A small rotation predictor, trained from scratch.
Model: 1.43M parameters, 48-pixel images, arch squeezenet, norm batchnorm, activation hardswish, depths [4, 8, 4], widths [96, 192, 384].
Training: 17200 steps, batches of 128.
Data: 97500 training examples, 22.6 epochs.
Rows from block 12 of a small rotation predictor, named by matrix and row number. Rows with one number belong to one channel. Each number is 500 + 25 x the weight over its row's rms, rounded and kept within 0 to 999. All counts start at 0. Numbers have three digits each.
After each channel's rows are labels from the 100 images, of 14976, where the channel reaches its highest value: "top examples" is what is common among them. Only what is clearly more common there than usual is listed. The data: made-up waving flags.
# sq0: squeeze pointwise conv (model.blocks.12.sq.0.weight, 96x192x1x1), inputs 0-95
# e10: expand pointwise conv (model.blocks.12.e1.0.weight, 192x96x1x1, transposed), outputs 0-95
# e30: expand 3x3 conv (model.blocks.12.e3.0.weight, 192x96x3x3, transposed, each kernel summed), outputs 0-95

sq0.1:513512527515465487500490510476487476557471502464507512498471489498501523538525491526499493491492493512485533520533486513505547536473511509518511454509515499469475470525497506518518505479507511514502520519479533535492461489474513500468470541543463497498495485505481503509517479523511495515
e10.1:461460520484475501522456534500525500482499465498487507480523468485503503490518497506504486503502504494486516510498523496505537479476530545500515484467495506487460515468580486528483528537538442538488475502517511521480442484525480519442503504467480453469523490472502480465496531467520504505
e30.1:497484461501526467487510491452524469555501491500491483510493515475546515539543490440460514462501457549478528518460496500527527512502463532489496525453485477510525514474532506459493500491494471472491505531522545540465480519489464505476513518474503533510524525482527504487488501516514479471
top examples: corner square

sq0.69:540509494488490509467517501511514519530521513537489484501490487520488481506525532494511491476526472456468548520504504487506485519512551451522456509558474498526488507521511514516529508498495498485553484563502484492511502534486505498473519497534488513510518497459492484454490549506511474563
e10.69:525493504499481524516516495485521554483503536471473496471512476516505501507475481453484472503462527521475468525468480561503490514534454514542475592502510545497522541468498517494487540492495519483488434517492518518485506482495473497456468474485517474507537508506521534475512518501503521455
e30.69:504538512494478500483498518489543502483526492548510464513461559498499470551532487495491495494460505512517525423510523503540485481476514468532458516488520468520478493530468512530513466476551511521477516460537493531496506498498526534493511515461472522473470553518479485505474509483484521506
top examples: offset cross

sq0.67:512510529542512529492498545506511512496485505527496463493490529533494500508531495552487510508506486507485532471498485505479461506550492461496510527504513543472479490512520460514483483531477484487497495495497476496493502533512482485465511494512521481520493520491504491529478545458482456499
e10.67:507482520507489491551481479474478543483487502564527545462512471489470531456462480502497481511515509512462508469514496492491499513494548498514506612489523554463492543487542536532505535552495521508530523504480491484506530481435474508525481497520496492509505482485526506500476445525488500497
e30.67:512480502469525528527499471464465469514508478503476506505515463475516467505542525490508514478498487508463541508496539459499459510481487540541511499516506463534504476492513479500537460515500532480477528507519511528483494485507468531542526493518486474527470506478500506499503455499517528505
top examples: offset cross

sq0.38:499528556506528473489520521483497503491470468518481471521458520478461486523479524490480487482528531507476511478468450528532513506494484463495495457503511484484473503494474501475527481517504512488496508482528486512521464492504510500513508503481499493497527524485522470504492549505518482505
e10.38:500546517506506537539493465502534519475481482497509499461529476491519473459459498454542536500510509513524536544468526520505532479488482511478540489455508486488508505491493511486474518512535475457470507494518518535560523488520480472477507535490515437535519481511498492469487499513507454499
e30.38:551514467476495479556539473489523498511485508462465476489494517531515464474490552460469497469507471470530522453539565518485527502493512480503507505514496524500498554511447521523481490539528521471532489527501543493509489485472529480452469475499513496507501508466506506529475496499516495505
top examples: triangle at the hoist

sq0.56:547517520514492533471456545521515503482486461463470515485487531501486522490497480491528520519486519500524486498513500557496506493528502522512526532499492518501502501494466503486526514495500503493480498488496483452510496474554461479488460534459543528486488540489488550482448508519499507499
e10.56:485506535481543489513529501486446474524472521483523543512612525514474480546466484556463446473498526530509550492491470493503472474530527493496513515513500529496543486506478478511517521453490500508462497488546528478559493458513490511477487479515551472499510485501515517485505534475486527504
e30.56:454508462511542549513519509531503517492535502531528493470502530432508498525511492539475522494489566556478517496523506522528477488498488526491528505496501489499500465537509455485497521465529508499529488509543532480526500519468495522478519572503475494463537561470522507540509522535554485510
top examples: corner square

sq0.16:503505526555473489495513533503534498496526511530538541510483498523557510487473516520517520509506524504508530499550465498528566503510503500461508563496502475501469459522487519553472486477508522476527495460475520515531526525488511495486506518477466517501457507507492499489496512491516460488
e10.16:535466485552479499459481565493458507520496480513496477478505464466504523538510483516488491449527522511503533553524509463522441480459494501469509551473495487476486489509457506521477538524496470495486455571551473493472453490514477468497515469478508475478487472497450518536485476482447486480
e30.16:469501473510490500444525531497516491500523472483540514522542496520483506520485492474516475460464483521459508462480498525497515533488483490514524504480497505486481501499530519512532505517501549517486529425506519519556479436492500483441492520528486518469495522488509469511530521484529546524
top examples: offset cross

sq0.22:484509501520507493499504516506463485513475555510489471497473550529476534547494477438508460525467469488543517495511499507484511518493500498489485488512481515448461484494520495502482536491579500516527518496504507481532509461523476515539487486478479497521452509479468464499499492485506517516
e10.22:497497534477506486546513483520471504493507456506486473524497504529472470522486490501515527502480527486504539525481528464493497495488464504503489522465493525493531502447514537521489531506477499474486529502531488440504522495488454463539473507487503473508485515497458452478481504478515449483
e30.22:542497519533473478428535478446490499502504459540496559461513491467486495520524510514502493434520489488488517450483537522496526497503472512503535501493497491537493489452493515509499457508470550494506519501488498545493470456472467444509486466510499524463488482455519492547496515437491470488
top examples: offset cross

sq0.37:503474473468489520477519445520474492519500464521498497492488510458494494483484464498512515492496526525527525494520514520508501521521527486528488467462483480494527499569477493504521510513505479478472534535521505471488493534510519518511489492514508506487475497551474520487467511480497499494
e10.37:492458451493504518465506530503571493463472478491504510464504484539517506467428542522520468522503473495503482511487396492446483475515520491515501546477503519529516524481506471434514530531541501483503520505517528508445473488537481496512489516495483486496495491530508479498502553485488513487
e30.37:507518453470482484493498445506471510506508457538494506498504521483536465558470507486532491515454470515459442505519507509507508477470459473470553483509528524537515478497486509555531458510498527472511568518516498517492514496514505463538457466497527497497470542521505504490480501460463478495
top examples: triangle at the hoist; two horizontal bands

sq0.74:504472489457480472482539495512510484475503507535486493496463522534483507484514475500534519494455507494453513485503470515499473497512526540498503518530523493471505557489495505500500525481526492489504495491479502480506525517516537495497511543508502488485465503485484483486471482499483562505
e10.74:519529523509494523543499507521496481539542423486485534523458528438486468514510475494504525505470521481485525524505490454543482489546489483501467501496457468507542513469513542515445504518498436490456474499517498486452454455460518512479489456524503472517477501483502511472491493486483472484
e30.74:543518482474494525552499509509514465539513508496527499486472496540517534507523536508485504482515486465493537527498468531510461533494487553500505533490495518511464524452517474518508500487479510479501490495540494486486467464536506479496520495494505499485474524513523467451469505468498500559
top examples: offset cross

sq0.95:520484513498502502536513517532480465503496491470541476503469478499496515479475491510474517542491509522478465457471504479525512487534500518493479519491504552524489490558495471485488492503543486485528544514532513500487517490507540526484463512498499506531513497483529493502526501486475456541
e10.95:465462478457495480522470540511551472476457531464499525493471496496534518499499504493539507526469476486472484526500485511518497476493477523570543546480491498549516493489481489514495515496496503509522488503519528483507517493500480518460526534400489497532467477541482529502538475511465458443
e30.95:516506468478504565535466493470461502502518480507491518540492512513499485476507508495474496473532517487455502462461493488540490484481482468517520509496545505569551494503507444516445542483515524469506489518485510485502523458463557500466488460469501507492517510485467482486503480593513477537
top examples: offset cross

sq0.83:477499504508531466488503462515488484486509489532509482568516502519519505507507500506508493495480528494470508466534481482535544514523508490478471527509500489491462469481495472509512460528471489455522530469483525502535532495437490512518535494515515450492518515521476509557471531485507489495
e10.83:462471521476528538517483488510423502482506489502473538502499524540492541510460515470508499471523503470525466531545488482483493487518478529485495447529520515500503526485475474504469479528515485489483506471482507523532472515462484521503507531485493473498449489511553500490520516495528469488
e30.83:560520531500503476515495481495461501530497485499487533517504448523532478506504487508513533492493488507502485503521514486457525503505508499480535489503533512495497543511481455498498516452508490485524514525498461478476479466483531503472513475525531504542499450533458493508522502501535487461
top examples: many stripes

sq0.43:536466498469531522515465491486475482487498487470507463501516520468482497484466528479501465465489474511460484472506476484480501477470487493479513553498496464463501508462532474493476505512521487487485536535525499509546532504487519483490553486471531488471516499554482500512532473511485473479
e10.43:462495511518495497522535521475520503441506521515493530518505457530492483513498521459493515475478491479471507526484490475440501484448513486520484550510516479497479491463517540493492500476515474514459499446503481493502524483471484516546506513510463453477494513461506504521482506546511499543
e30.43:558517529482473530518558473509457482549514502537496478463501490480485489541502521564481487482487495508484531528477507547539505514502522547494472519470487520550486563513485497539521480518506490493508482459522501501457511484464491514518493497512521493504499532512519476484505501473501485506
top examples: offset cross

sq0.78:489532477512488515462462495465495521491487519499499470480491445491479478487515460486527513496516473488520483544491478469505500455481497503545509559493464478538497525538493489482482519509448498495496533480511575478509509469512473487490492533498464535507513501479501487506507485539529478488
e10.78:545520483502463476497481476490490528511529464481480523526462485488496500494438515476492479545530488462519476484497496508490515526497491477469500514457479490515502479489493547479472502431512495530492507499491463471442480509491471465517479535522520467510475489516473475516521511495460548512
e30.78:499496536491499502463500490474462487474493484474500480541511524515528548548491502501474480496486541561471539471477456463502517545464506534529503504504485486482478484497453523502486464512529520444541485487493458486515469494490525476503474482485544518530499538468489494484475501440475517505
top examples: diagonal split

sq0.62:506479498507519494489528465478493508481512455497514462467518497491484480496511459487497473511491505519473478491519480516507532481490489484511504496509503476492452477499500485454487502511494469488470496501495495486493462463506479476487508493482532515514471494507494510483505471507505459485
e10.62:436510523474469513516494526501464501483474490536501486470490518505500547463514512496510490477501482567474503486535477484509507459465462493473483503508499519511485498542493542463529514481521504494511517460536525472472494472479491474516518486543471476521520484524500487482518556489505496519
e30.62:498507524466452501478489502496460498473499499484536490531472484502511500518498517465459478545488488525464542469469487499526470487496528476464539484493522518476505503470500490497517504513479530515429488496482536476457464445493526486548498518528505499538511482508493519470480505478496533536
top examples: rhombus

sq0.21:503515494494506489547524434498480510507480523504494532497513491557472512516527509527440513478493495475513490493477513503484465474512508498524494497497484503493458486448459470478483537525524473477510522477514465497490509464470511453532496492509508482485524485475489463509480486485514518527
e10.21:533515527517520510522546506509508496491511518501521506460497496524501535466490493516484499552486507522565521500493477512525522506507434518473492504480521521433502514451496488497484539523526463513508544533503495500495475458474472506446503474485485486481522496495465536508509490496506478501
e30.21:495474510535503463464523492510480498451506465456517534461520552542567503491451498516461506482502509488497524483480501486474484493521476468494494475491499498492479513484468460453486439482478513489484495520537457475495473484543480478507520512512493491448466467505490501457487476483450470504
top examples: many stripes; border

sq0.80:527487546495507502529512482519500515508518521497515501503553502491505496465474504483487485515502525552459481513494513498479535513495516513513478511472579533515480487508524485519484519520530508453560480487490488507515520494544510513485486510475522505463525522504517482530545492542458472545
e10.80:512515460471484520475495565539487466483459413508545559499486487481523445508517478471521476484515505496476480550493484489477509507498449489510460540519473497515466508526493507496466526578505471480509525520469519495498522513466493493478484501515489479480530505451452521478530499532490506482
e30.80:496512537453498528497471544484496515475510489513530536434486488445479498536475554458518496497476501508475488548510475516541451526455520494482466495520492495512497535520460490535506549548483500510499457472520473512508499498504450461509541530484451523476513506502512521485545516534517510493
top examples: offset cross